config = dict(
    model='contrastive image-text model',
    dataset='pictures of board games with random positions, seen at a slant',
    train_examples=195000,
    image_size=64,
    crop_scale_min=1,
    horizontal_flip=True,
    color_jitter=0.2,
    tokenizer='char',
    vocab_size=36,
    loss='softmax',
    embed_dim=128,
    encoder_arch='convnext',
    encoder_isotropic=False,
    encoder_norm='layernorm',
    encoder_activation='silu',
    encoder_mlp_ratio=3,
    encoder_layer_scale_init=0.1,
    encoder_inner_norm=False,
    encoder_moe='expert_choice',
    encoder_num_experts=4,
    encoder_moe_every=2,
    encoder_expert_mlp_ratio=1,
    encoder_experts_per_token=2,
    encoder_shared_expert=True,
    encoder_patch_size=[4, 4],
    encoder_conv_stem=False,
    encoder_depths=[2, 5, 2],
    encoder_widths=[64, 128, 256],
    encoder_kernel_size=5,
    text_encoder_causal=True,
    text_encoder_width=128,
    text_encoder_layers=6,
    text_encoder_norm='rmsnorm',
    text_encoder_norm_position='pre',
    text_encoder_activation='gelu_tanh',
    text_encoder_mlp_ratio=2,
    text_encoder_head_dim=32,
    text_encoder_fused_qkv=False,
    text_encoder_bias='all',
    text_encoder_qk_norm=False,
    text_encoder_parallel_block=False,
    text_encoder_dropout=0.1,
    text_encoder_inner_norm=False,
    text_encoder_positions='learned',
    residual_init='zero_last',
    optimizer='adamw',
    lr=0.0012,
    beta1=0.9,
    beta2=0.95,
    eps=1e-08,
    grad_clip=1.0,
    steps=11900,
    batch_size=256,
    epochs=15.6,
    lr_schedule='cosine',
    final_lr_fraction=0,
    warmup_steps=2380,
    weight_decay=0.3,
)
Rows from block 5 of the image encoder of a small contrastive image-text model, named by matrix and row number. Rows with one number within an expert belong to one neuron, the router's apart. Each number is 200 + 30 x the weight over its row's rms, rounded and kept within 0 to 999. All counts start at 0. After the name is the row's rms in percent of the matrix's.
Before each expert's rows are labels from the 100 images, of 14848, where the router gives the expert most weight on average: "top examples" is what is common among them; "patch colour" is the nearest of a few named colours to the mean colour under the peak. Only what is clearly more common there than usual is listed. The data: pictures of board games with random positions, seen at a slant. In brackets: how many of the 100, against the usual share in percent.
# router: router (encoder.blocks.5.mlp.router.weight, 4x128), inputs 64-127
# up: expert up (encoder.blocks.5.mlp.up, 4x128x128), inputs 64-127
# down: expert down (encoder.blocks.5.mlp.down, 4x128x128, transposed), outputs 64-127

# expert 1
top examples: nearly full (96 vs 33.9); first side has more (91 vs 44.1); discs in an upright rack (83 vs 16.3)
patch colour: brown (53 vs 17.7)
router.1,088,176,184,195,166,212,183,224,211,189,232,258,167,160,228,214,156,200,200,199,190,186,234,186,241,222,232,203,194,182,160,232,248,195,185,160,229,174,231,183,212,244,261,201,252,212,180,214,202,157,154,200,169,150,205,217,201,187,198,200,239,181,177,168,206
up.0,110,202,220,286,164,190,237,214,197,265,167,218,178,148,184,219,190,191,234,191,219,190,211,197,135,231,211,207,207,238,205,178,238,198,194,224,196,232,219,228,123,207,201,206,177,188,271,254,214,211,229,273,193,184,195,221,180,195,160,185,202,242,209,256,240
down.0,107,225,170,176,228,219,156,164,160,156,184,223,236,198,225,203,197,247,240,223,172,235,179,245,219,229,173,241,174,236,220,200,266,150,227,183,155,198,227,193,188,164,172,174,239,226,168,176,204,165,231,258,202,220,187,156,221,150,216,226,179,180,223,131,203
up.1,106,160,215,240,178,212,191,210,206,178,204,231,175,206,209,292,198,176,287,156,202,260,250,205,192,246,196,219,198,195,205,181,229,192,179,196,215,150,208,181,182,219,193,149,206,188,200,211,208,188,174,222,254,194,206,209,195,239,157,131,207,174,231,302,206
down.1,083,218,206,162,199,206,206,249,151,179,184,220,252,206,203,128,224,169,242,212,200,237,217,208,234,225,228,228,177,250,214,196,139,150,208,155,220,201,165,212,178,175,147,283,189,240,208,203,175,114,194,189,206,165,131,195,185,178,208,207,155,259,201,157,193
up.2,110,163,221,200,218,259,222,192,182,173,196,238,184,224,177,232,200,209,190,239,258,239,189,214,194,239,135,237,199,217,206,176,210,283,178,183,212,212,193,220,192,198,189,179,230,167,216,223,211,145,204,198,207,197,204,204,199,261,181,184,186,184,227,260,212
down.2,122,220,248,180,231,232,248,217,185,219,207,203,226,185,203,220,201,250,187,189,174,201,243,196,247,200,213,205,196,216,235,155,154,231,200,155,262,222,185,199,201,220,167,249,135,226,167,233,181,164,240,166,214,168,210,210,212,177,215,171,179,183,187,240,230
up.3,089,229,197,184,236,158,182,207,202,175,170,178,227,209,227,234,153,186,152,183,185,183,162,187,183,206,251,153,192,147,219,209,189,220,224,206,182,207,174,166,196,194,205,214,184,219,208,210,211,168,174,234,131,196,191,212,245,251,194,206,177,193,171,197,139
down.3,091,226,217,172,174,172,206,193,238,244,202,230,216,166,183,217,190,140,206,230,270,217,151,167,215,191,179,202,184,216,245,202,185,204,175,257,212,220,190,197,274,186,197,218,213,141,196,193,236,201,175,202,180,189,170,269,158,199,225,217,243,166,228,200,189
up.4,105,230,220,217,231,267,164,191,175,218,196,208,223,210,167,225,149,191,165,238,191,188,195,171,205,206,265,170,207,202,207,202,197,199,92,195,210,211,172,188,195,193,195,219,160,211,200,157,186,156,204,200,137,201,200,189,188,169,158,188,170,197,220,198,139
down.4,124,178,215,173,192,153,221,273,266,239,166,199,201,182,146,176,142,206,239,157,228,226,255,193,181,169,211,137,217,180,226,211,199,218,150,243,180,269,174,171,228,227,242,220,214,167,175,187,229,192,192,219,236,193,218,246,203,250,250,205,200,172,192,225,186
up.5,107,180,172,185,189,158,201,226,238,200,147,234,216,195,195,158,236,240,221,187,222,184,189,226,163,185,227,192,131,220,216,206,206,205,204,230,207,252,221,172,202,204,180,194,241,228,214,229,211,147,175,225,231,196,176,200,209,153,177,208,199,228,184,170,202
down.5,106,215,221,181,190,169,198,200,188,169,210,229,226,183,202,230,244,183,257,233,252,205,159,152,221,191,165,223,175,193,195,193,187,139,187,204,216,146,165,249,229,172,203,217,177,165,157,234,200,208,160,135,207,160,221,250,161,203,209,219,209,200,246,259,193
up.6,101,172,213,214,157,206,202,204,195,166,209,201,182,213,190,255,188,204,252,176,234,239,262,206,190,227,216,223,210,164,210,176,219,166,186,226,205,137,201,196,174,238,187,160,207,195,223,240,208,161,169,230,255,195,199,229,179,223,156,114,203,178,221,253,209
down.6,086,231,194,155,166,198,210,242,148,165,185,222,248,200,185,144,238,173,237,175,186,260,209,197,208,214,212,244,184,219,195,197,159,138,218,174,210,214,189,224,163,167,184,287,159,233,167,186,202,150,181,185,215,164,121,196,184,189,199,209,152,258,210,146,192
up.7,102,221,221,198,219,191,224,194,223,182,198,171,209,168,204,225,223,204,189,239,198,183,219,273,322,176,181,213,208,214,192,201,250,155,203,193,207,263,220,193,204,216,199,229,144,158,213,214,175,188,237,179,188,170,208,191,197,205,223,227,195,221,175,170,242
down.7,098,229,220,185,195,228,208,201,187,184,181,206,154,245,226,212,151,266,174,185,163,140,238,248,166,206,256,239,181,184,235,227,261,186,210,211,166,206,189,164,176,159,196,175,197,235,171,197,238,210,208,257,186,210,240,176,243,184,199,151,261,180,181,167,224
up.8,094,270,226,187,185,227,254,177,180,167,193,179,188,147,215,180,206,207,211,199,191,174,238,194,190,160,163,211,234,240,201,183,243,220,173,200,215,231,237,245,139,186,217,221,195,152,262,267,216,226,244,243,216,158,234,222,165,184,202,196,172,230,133,187,185
down.8,093,207,189,207,223,225,172,150,179,151,178,194,211,229,240,246,238,231,176,199,205,229,175,251,188,223,181,242,147,246,185,189,239,202,212,207,166,224,268,250,180,151,193,135,199,185,179,194,230,159,240,262,245,223,203,208,178,168,215,160,194,196,219,130,202
up.9,113,236,201,179,194,149,222,202,248,182,166,180,202,215,220,147,189,198,228,201,173,166,134,241,176,125,216,150,166,172,205,219,173,239,235,180,160,223,203,173,233,200,201,192,189,209,185,175,196,160,203,224,173,190,197,202,203,175,217,227,164,224,156,176,190
down.9,113,210,225,185,168,182,208,194,220,225,228,204,190,206,170,233,212,237,208,148,255,193,235,155,196,166,194,233,197,203,211,192,202,173,177,222,195,219,162,228,238,235,209,221,179,167,154,231,232,201,222,143,243,195,207,243,169,218,188,187,204,166,222,258,215
up.10,088,170,230,209,177,216,163,209,223,179,291,197,230,240,188,209,224,182,189,191,178,205,217,196,229,203,190,184,222,138,188,219,171,236,173,197,208,160,145,224,181,181,217,195,225,208,220,194,180,197,176,263,246,272,223,223,209,164,201,168,182,195,144,190,207
down.10,085,175,204,181,166,199,199,277,207,177,206,217,205,217,213,171,200,153,218,185,219,257,227,199,161,181,186,194,197,198,184,249,168,141,179,223,224,191,165,182,151,181,216,262,152,198,227,216,190,159,160,156,189,205,161,197,158,231,190,201,155,290,197,224,170
up.11,104,192,197,158,186,198,192,194,226,205,240,187,231,194,186,130,175,224,173,169,183,196,156,248,263,64,180,183,236,176,211,252,199,208,197,182,218,210,194,220,225,189,213,208,204,185,223,192,146,180,218,232,181,198,199,228,195,153,247,229,185,288,151,155,170
down.11,089,235,201,196,184,170,221,212,192,173,183,212,155,219,211,237,181,194,202,165,200,218,192,184,133,207,214,269,184,217,193,231,228,146,185,206,200,183,181,221,176,174,224,228,169,200,152,261,149,207,193,178,155,242,189,210,166,224,188,187,206,166,257,227,193
up.12,081,173,217,190,238,191,171,233,196,162,174,181,227,244,171,249,181,176,178,185,193,189,203,196,175,230,261,185,230,142,219,192,158,189,138,218,184,167,165,204,182,194,209,199,197,215,204,190,170,131,179,228,111,215,197,215,224,207,192,188,179,186,202,185,150
down.12,076,214,207,160,174,178,228,232,230,227,192,228,248,183,179,132,175,206,274,210,233,243,255,198,206,156,202,182,219,201,223,218,158,206,155,239,207,193,158,165,210,205,211,240,207,179,209,218,201,202,172,182,184,191,188,253,175,244,201,205,204,209,198,191,167
up.13,127,168,213,212,186,187,190,210,196,151,185,194,178,256,211,281,219,175,232,195,236,243,231,184,232,217,200,216,170,164,212,168,196,181,184,224,197,147,183,173,203,222,184,156,211,223,211,217,206,182,117,204,243,210,217,219,207,242,157,159,197,155,193,266,209
down.13,104,177,212,147,190,202,207,249,166,187,214,229,227,197,182,126,221,147,242,222,239,268,186,174,207,190,237,223,198,203,208,194,140,165,216,186,228,201,180,188,187,174,184,304,177,164,184,208,186,160,168,166,223,165,163,200,173,216,207,214,151,294,195,191,182
up.14,133,243,176,273,247,246,217,216,171,192,188,223,184,227,249,246,160,176,180,196,216,229,185,218,172,188,213,197,214,178,215,197,205,155,219,233,191,210,190,219,219,176,187,215,200,170,226,204,190,210,201,205,132,203,179,222,234,244,157,178,189,186,244,233,204
down.14,148,177,234,163,187,222,226,220,184,213,237,189,222,161,173,198,203,179,143,187,201,193,260,150,234,209,187,197,257,184,246,146,204,231,197,205,216,207,223,179,257,196,156,241,225,184,174,193,177,168,237,171,211,177,204,169,202,184,243,148,202,171,180,182,227

# expert 0
top examples: nearly empty (91 vs 34.3); discs in an upright rack (50 vs 16.3); discs on a green board (50 vs 16.9)
patch colour: green (47 vs 7.1); blue (41 vs 3.7)
router.0,098,205,170,213,220,191,161,194,224,165,206,175,204,157,207,183,203,209,171,178,218,281,183,188,235,180,176,164,211,195,167,242,222,202,193,166,205,213,153,200,259,210,222,160,196,157,220,185,192,207,244,125,207,197,261,188,180,204,253,184,214,238,194,179,213
up.0,115,214,177,208,269,192,165,188,243,195,165,190,160,210,253,186,203,225,264,184,182,231,170,194,228,121,232,241,182,156,193,230,185,206,208,127,183,184,172,198,216,207,243,191,213,216,180,135,206,214,200,180,234,219,201,171,256,238,196,197,185,206,201,232,146
down.0,095,221,194,171,218,211,221,236,165,218,194,210,201,198,200,229,178,225,244,208,186,216,210,183,195,210,200,187,215,193,218,213,198,172,195,216,197,194,192,190,190,198,215,224,205,199,173,246,199,233,208,224,215,195,215,210,204,206,246,233,344,149,187,203,210
up.1,086,162,201,209,225,197,192,232,181,174,251,207,208,199,198,184,181,197,196,181,222,235,174,225,256,194,200,165,203,232,192,194,221,186,188,195,214,216,178,241,175,159,188,194,248,149,192,187,226,227,171,200,234,237,257,215,184,311,208,164,195,169,177,226,198
down.1,091,197,268,164,218,176,198,199,211,187,166,200,224,163,160,191,216,206,229,191,224,225,174,222,216,204,168,214,151,219,236,203,196,150,175,212,197,234,135,241,240,216,200,206,203,171,165,261,188,210,174,181,271,179,193,246,166,203,230,179,206,133,219,219,201
up.2,114,303,208,242,167,242,240,213,189,193,187,233,198,161,183,181,178,181,163,204,210,173,247,238,179,250,213,159,239,242,189,217,273,223,146,216,234,241,236,219,197,160,185,172,165,201,205,237,200,200,215,204,182,166,214,214,169,188,216,165,199,272,277,153,228
down.2,103,179,249,244,223,200,122,236,180,136,222,222,229,190,200,196,212,196,198,241,208,265,212,232,188,213,281,194,169,184,208,215,211,143,217,185,189,197,232,153,172,168,192,214,224,205,239,232,166,157,168,225,184,234,176,177,221,199,161,182,108,208,168,212,207
up.3,088,163,185,197,226,201,202,202,157,163,285,193,221,203,200,221,220,221,179,200,239,253,207,218,216,194,138,222,202,264,233,185,197,172,231,208,235,212,170,164,182,187,179,206,244,141,190,203,214,226,198,207,209,207,215,193,171,257,187,185,202,213,186,240,209
down.3,080,186,232,173,173,164,240,255,245,226,140,190,198,174,168,231,228,163,205,179,240,188,205,183,189,183,198,189,182,224,259,210,165,198,140,240,207,189,131,180,232,236,218,219,216,157,174,215,208,193,208,188,231,164,152,232,145,245,213,160,215,182,214,207,188
up.4,109,219,218,201,207,288,171,179,238,175,219,190,200,199,172,218,219,223,194,178,199,258,206,179,200,190,190,296,204,152,185,222,141,221,211,150,163,153,149,206,206,210,232,183,146,189,221,155,164,160,174,211,219,231,196,206,204,187,204,230,204,222,238,176,143
down.4,102,217,125,188,188,209,203,230,212,212,193,205,181,232,220,166,137,202,243,184,189,116,200,209,188,211,171,164,228,218,182,224,173,180,223,203,196,240,200,213,171,190,220,195,173,221,189,214,265,267,239,208,197,203,224,228,210,195,210,242,265,185,200,209,192
up.5,094,186,181,230,223,186,201,235,179,189,257,213,222,205,211,185,205,211,227,174,255,249,169,219,222,210,147,217,199,255,210,200,217,159,225,239,206,217,183,206,175,174,156,209,222,120,210,223,238,232,194,219,254,246,218,204,172,225,186,189,205,218,193,234,260
down.5,094,200,232,165,224,167,245,205,245,232,171,218,223,155,148,199,210,200,240,188,242,217,194,204,223,175,156,175,197,223,272,182,186,251,139,245,200,192,169,192,246,240,217,194,242,155,186,214,206,188,196,173,256,176,218,253,148,201,231,166,216,157,217,201,200
up.6,100,186,185,239,211,249,211,210,179,186,228,193,198,225,186,212,164,212,202,185,202,205,233,220,289,194,135,155,208,214,188,197,194,203,139,153,208,202,185,270,200,173,214,177,169,198,191,173,200,176,187,205,175,202,221,219,193,286,198,188,203,149,190,213,220
down.6,116,200,247,144,178,147,200,224,212,154,146,184,235,207,174,194,231,199,202,161,261,251,217,191,170,171,224,203,155,232,231,231,201,163,173,228,211,216,147,166,239,237,202,221,165,142,187,222,214,176,181,149,231,171,194,249,169,253,181,190,193,186,229,215,192
up.7,104,213,219,234,182,272,228,212,222,187,206,190,213,173,197,224,204,229,204,216,211,238,297,222,250,134,182,166,238,199,200,228,217,176,176,183,208,191,178,184,214,149,226,181,153,117,205,182,218,211,208,209,220,185,220,227,216,239,194,205,188,146,162,185,203
down.7,097,199,203,123,212,173,205,228,223,147,187,206,252,208,206,155,252,222,193,173,231,259,242,227,195,210,199,206,162,182,212,205,206,109,191,220,170,220,177,261,162,175,210,207,202,211,214,224,224,164,238,180,180,196,208,223,187,216,182,196,195,176,222,217,188
up.8,093,177,197,193,186,190,211,227,169,173,206,222,232,199,261,200,210,212,204,168,246,255,165,219,221,179,188,248,192,238,212,218,206,160,230,197,213,207,177,200,164,189,188,185,213,164,195,200,214,260,206,206,239,199,229,212,200,271,169,204,220,180,156,224,185
down.8,086,174,224,142,201,158,169,185,220,221,216,190,191,183,161,218,203,203,256,182,256,194,223,239,215,183,151,204,180,179,206,206,177,122,166,207,198,165,143,221,215,189,242,205,189,172,188,211,205,177,151,174,267,177,207,237,149,202,185,182,197,198,221,186,174
up.9,099,177,228,196,165,191,189,212,238,115,224,166,217,170,185,187,191,185,227,198,182,188,273,154,159,108,240,193,215,140,209,213,197,193,149,164,176,209,192,213,199,225,214,183,217,156,243,193,176,224,205,203,226,205,224,213,216,143,211,224,160,221,189,209,190
down.9,077,227,167,168,264,200,203,211,194,222,203,203,198,266,208,219,206,256,189,211,195,168,231,237,204,213,190,220,164,202,230,208,211,161,191,186,200,221,237,220,191,200,185,210,202,195,178,303,171,239,244,194,211,214,144,239,211,189,155,236,256,188,177,222,228
up.10,099,224,209,198,226,245,211,194,196,115,181,217,187,230,238,282,217,213,203,182,179,207,241,221,226,202,187,163,182,202,214,179,251,225,219,185,246,240,182,214,220,188,166,156,197,203,175,177,218,207,198,141,174,176,259,203,185,177,197,161,193,204,192,226,192
down.10,087,218,269,223,210,175,182,245,189,118,208,208,217,184,184,185,233,211,151,246,229,277,194,141,185,209,221,225,187,208,232,185,217,149,207,191,201,143,195,251,184,176,183,222,265,184,224,234,175,187,206,192,201,215,163,187,180,202,158,175,192,199,188,205,217
up.11,120,152,220,206,148,182,208,180,191,212,239,137,206,183,192,121,152,162,197,171,166,138,249,209,154,183,208,144,247,191,221,209,185,228,175,184,182,175,214,249,206,207,173,187,235,244,251,211,174,181,217,206,177,197,205,220,189,144,227,201,179,257,170,211,228
down.11,120,207,199,215,217,199,185,231,197,206,194,179,175,210,179,280,220,229,144,217,187,245,259,198,213,194,232,224,193,244,221,195,196,178,195,190,203,220,217,180,213,216,158,227,180,177,189,264,149,193,212,171,190,220,163,214,211,210,105,142,150,200,179,210,210
up.12,111,159,228,197,239,217,193,213,181,190,240,200,168,219,195,202,134,188,203,220,221,149,157,214,146,240,196,214,161,224,219,177,189,214,203,208,213,203,180,186,187,220,184,216,203,184,238,201,209,172,223,200,175,209,173,198,200,197,175,197,185,257,181,275,174
down.12,112,221,208,198,218,192,276,212,174,194,195,237,263,149,198,195,203,180,210,178,202,220,200,175,218,189,200,155,211,203,188,185,179,274,215,187,253,184,175,177,196,197,190,239,209,194,169,185,200,193,162,204,187,151,217,204,198,179,266,199,194,228,196,189,172
up.13,110,197,209,189,183,201,202,208,177,230,276,207,238,217,158,191,197,177,162,202,216,213,236,186,190,215,200,245,197,256,224,203,201,169,71,236,210,226,196,160,178,194,211,212,172,160,196,235,227,188,205,222,207,196,185,211,239,153,153,200,218,229,189,191,238
down.13,150,153,201,223,154,191,162,208,233,217,165,148,180,218,201,238,207,175,224,151,233,196,216,223,168,194,218,147,200,183,192,230,184,228,168,217,190,224,222,199,210,245,255,195,212,208,272,164,223,155,216,213,212,189,182,224,172,232,220,209,188,251,177,240,181
up.14,098,238,225,214,208,179,195,203,187,258,208,228,230,193,166,169,160,175,178,260,173,162,186,181,144,208,204,234,170,237,196,195,165,190,193,244,179,143,182,162,172,217,206,230,148,154,240,242,164,174,239,234,171,203,175,201,185,182,178,200,188,274,212,234,196
down.14,125,184,149,221,166,219,188,239,202,255,197,183,223,225,214,202,150,209,198,142,163,192,233,220,196,195,213,127,274,167,178,192,163,293,212,184,213,214,224,225,195,217,236,214,162,185,210,200,201,176,200,191,213,184,224,207,210,196,219,190,169,192,173,182,177

# expert 2
top examples: nearly empty (95 vs 34.3); digit grid (63 vs 16.4); more pieces: equal (42 vs 10.4)
patch colour: pink (63 vs 15.4); white (34 vs 3.1)
router.2,108,195,199,206,162,206,210,184,188,213,180,166,251,235,163,190,221,160,193,158,189,221,189,164,140,182,199,243,209,205,288,156,165,203,201,255,200,228,198,229,170,189,140,209,169,195,203,198,190,233,212,236,223,229,161,212,210,227,159,204,220,202,222,191,162
up.0,111,185,183,244,189,211,180,245,185,170,245,234,209,183,187,232,182,176,222,227,189,223,236,180,182,224,191,238,198,240,201,201,221,232,185,227,229,192,223,221,147,212,242,211,228,174,225,271,170,215,197,219,238,219,183,208,168,198,170,146,162,195,205,195,200
down.0,105,215,194,203,199,195,238,183,230,188,202,200,205,158,170,139,146,190,214,179,197,201,220,223,219,188,163,142,227,197,243,213,177,207,246,209,194,247,188,230,191,226,202,232,213,162,252,162,211,255,182,222,239,210,219,199,231,229,207,195,221,180,179,225,236
up.1,109,274,205,271,192,162,210,166,215,228,187,191,200,187,196,206,170,184,257,247,217,180,130,173,199,196,193,165,131,222,215,193,196,244,187,192,154,202,194,186,204,177,188,211,213,222,222,205,271,218,215,204,211,188,193,191,198,256,207,176,210,286,206,244,203
down.1,103,189,181,218,164,178,170,210,182,133,169,211,227,240,191,221,226,212,215,169,229,242,197,190,148,192,216,226,165,233,175,242,200,175,164,236,210,189,149,196,162,206,238,220,181,190,195,241,222,172,208,194,185,209,173,206,168,264,150,162,155,184,237,239,201
up.2,089,193,146,276,203,151,197,210,251,180,215,194,199,231,190,178,200,204,206,195,201,239,206,225,216,204,175,151,262,223,204,194,165,149,142,212,163,193,223,237,198,137,198,164,234,159,198,210,206,141,157,195,197,200,214,212,221,208,234,164,188,206,169,173,204
down.2,100,234,203,231,158,245,152,219,178,221,187,229,199,176,184,213,229,231,148,241,219,176,204,178,265,250,201,213,221,194,262,128,169,260,200,155,193,207,251,169,228,246,117,203,195,217,228,162,191,199,192,200,210,198,187,182,218,156,205,194,195,204,185,252,210
up.3,083,138,209,141,147,242,190,188,189,187,213,208,183,198,195,234,195,174,163,200,213,204,162,178,180,207,190,218,176,206,251,212,169,200,247,170,200,150,223,224,227,244,215,196,193,168,183,242,203,205,199,175,173,209,203,209,199,192,219,191,184,224,143,242,199
down.3,088,197,219,204,235,224,168,176,215,144,232,195,203,201,187,158,188,235,183,233,160,235,249,221,184,162,234,166,272,187,146,213,210,199,177,174,219,209,177,151,198,216,238,203,193,189,168,231,151,213,190,174,188,175,229,164,216,180,201,144,171,237,174,210,189
up.4,085,179,195,185,250,177,215,188,159,190,199,209,175,184,220,193,231,178,208,225,197,222,174,172,200,208,196,242,243,163,156,203,270,188,223,182,237,220,250,201,206,242,210,225,240,163,153,208,146,225,257,159,226,155,222,174,201,221,161,205,187,232,172,176,231
down.4,089,145,201,215,189,215,199,208,236,214,156,181,181,219,205,193,154,174,229,206,188,226,216,230,172,202,208,150,199,194,186,226,198,211,189,195,199,235,203,156,186,182,247,202,231,218,231,171,170,211,197,228,217,171,186,216,212,195,267,194,236,214,177,250,198
up.5,088,236,201,144,146,206,186,206,205,225,182,208,170,229,198,171,189,220,190,138,263,233,140,219,208,195,191,159,179,196,239,182,198,174,220,187,133,189,228,177,202,202,189,170,168,178,178,209,239,174,181,191,131,232,205,225,180,185,216,215,182,192,211,163,212
down.5,088,234,152,209,242,224,195,215,159,206,247,217,237,233,211,202,207,261,222,242,130,226,234,246,198,218,222,240,235,138,195,178,255,217,198,186,187,213,216,190,165,213,209,201,210,183,201,214,138,202,199,199,161,197,232,179,261,116,161,183,169,202,200,202,224
up.6,099,265,186,196,238,171,220,128,201,192,160,193,207,164,192,191,230,176,218,190,217,228,162,184,194,175,196,247,171,150,160,191,225,212,217,187,249,199,224,164,217,232,188,171,162,187,218,204,186,232,260,156,225,147,223,195,207,231,165,210,208,208,241,179,208
down.6,087,203,220,227,176,208,176,176,211,174,169,185,212,211,212,229,178,186,207,185,209,259,223,204,148,160,181,151,213,143,178,242,193,194,164,211,209,165,172,172,210,237,257,247,219,211,215,203,204,130,224,196,220,206,154,236,164,247,196,163,161,195,182,229,172
up.7,122,191,265,230,256,218,159,198,204,196,210,215,176,213,235,218,209,201,228,278,226,165,242,178,239,221,199,142,196,211,150,216,215,200,185,200,233,250,218,157,171,157,199,236,245,174,204,242,221,198,204,158,223,170,247,182,169,199,165,163,136,242,140,226,213
down.7,121,197,164,171,205,201,218,251,196,166,239,220,176,189,190,202,227,222,173,245,184,129,181,207,232,238,199,232,229,249,227,152,187,219,250,181,217,225,205,234,163,195,154,214,199,208,186,176,182,289,219,189,201,155,206,177,194,197,202,172,243,208,191,237,220
up.8,093,164,195,193,219,208,262,132,213,198,215,194,160,202,214,238,258,209,176,145,220,191,211,214,209,221,174,229,239,156,230,211,211,181,117,188,205,230,233,224,207,202,224,199,237,196,168,209,171,204,203,190,222,180,208,188,227,174,187,195,184,199,206,174,182
down.8,097,165,232,254,192,216,169,222,216,216,152,141,204,222,233,167,168,206,154,209,184,227,185,203,167,213,200,118,231,214,180,215,193,221,194,172,198,224,234,238,251,204,218,194,203,254,208,207,183,148,158,226,241,221,146,207,216,175,239,186,135,198,170,217,200
up.9,107,163,266,192,235,230,149,207,202,195,232,214,190,208,218,227,216,202,226,289,235,167,175,164,197,227,171,189,154,184,190,192,229,218,195,204,242,247,246,162,178,207,186,256,246,197,193,248,232,205,184,187,210,176,229,174,162,196,163,176,125,228,158,232,229
down.9,094,183,184,199,196,222,204,252,209,126,226,206,176,189,209,162,203,176,187,257,190,127,186,205,226,242,222,173,256,225,207,183,183,204,257,165,214,224,202,204,152,176,164,210,212,215,235,171,176,296,177,235,206,162,213,172,201,199,193,164,240,237,167,239,205
up.10,102,231,219,201,190,227,208,222,203,225,182,207,222,225,197,114,222,217,148,148,216,186,270,260,181,150,236,193,257,173,194,178,196,198,234,179,193,142,210,224,204,217,259,217,174,217,215,190,170,178,201,208,207,191,194,223,175,160,189,192,195,208,228,170,194
down.10,103,135,288,222,183,225,182,167,204,182,199,222,232,147,184,183,221,166,177,219,269,185,179,162,250,208,177,162,209,196,221,179,159,260,171,191,189,160,218,182,226,248,161,178,239,164,246,186,205,216,248,217,205,149,162,210,110,163,199,228,245,234,161,211,206
up.11,110,203,211,225,180,174,192,185,208,191,192,236,174,228,208,209,158,208,275,223,196,224,175,208,178,200,194,139,114,226,189,207,147,136,212,238,162,195,193,173,150,175,179,166,268,216,212,178,266,179,176,235,198,228,193,232,194,228,211,213,197,193,191,244,199
down.11,084,240,189,233,197,198,213,217,127,209,184,212,234,232,223,180,242,242,184,185,197,202,206,199,173,230,241,233,184,224,235,208,227,190,198,206,195,223,205,229,201,210,176,196,168,218,171,208,194,166,190,201,176,235,232,268,195,217,123,190,128,155,206,176,225
up.12,112,202,224,242,156,145,184,176,195,215,193,242,159,194,191,212,158,192,238,190,204,227,175,188,162,184,213,177,124,174,247,196,198,147,194,189,175,224,190,177,121,187,168,177,262,219,219,209,238,233,189,205,229,216,187,231,165,215,206,195,199,236,211,264,217
down.12,090,234,183,236,237,209,208,199,172,200,198,207,180,247,215,173,193,233,183,170,184,198,205,246,157,191,212,222,167,163,193,216,206,193,138,217,184,185,195,186,208,188,207,195,169,230,173,206,228,188,179,210,166,261,253,218,229,218,162,136,124,114,215,172,226
up.13,118,233,164,234,236,201,211,201,205,177,274,195,207,201,206,133,198,195,182,145,230,222,253,265,205,186,187,211,267,225,209,214,220,164,139,211,215,202,222,234,238,175,229,198,183,108,180,235,151,142,218,185,158,185,206,220,212,164,194,147,189,193,234,160,198
down.13,128,150,254,241,195,230,159,177,198,227,201,150,228,156,198,221,233,211,171,236,222,218,184,169,238,193,188,177,228,189,250,177,174,234,220,192,194,214,257,233,260,239,175,204,239,192,256,196,194,188,237,190,233,208,162,205,183,186,201,198,210,208,134,217,233
up.14,093,140,223,182,231,200,189,166,216,228,246,192,247,200,190,183,185,186,187,282,262,168,208,190,204,214,228,169,226,233,170,213,178,242,153,233,176,263,122,188,215,213,181,205,209,203,199,250,215,201,181,191,176,224,203,188,190,226,199,175,179,189,172,170,178
down.14,096,285,214,183,179,170,221,227,208,169,197,239,215,177,206,171,193,197,215,219,204,172,144,202,218,199,191,224,187,243,203,206,159,193,186,190,235,188,141,161,160,252,164,213,156,179,168,202,209,269,234,191,145,135,219,206,165,232,238,210,272,289,230,188,154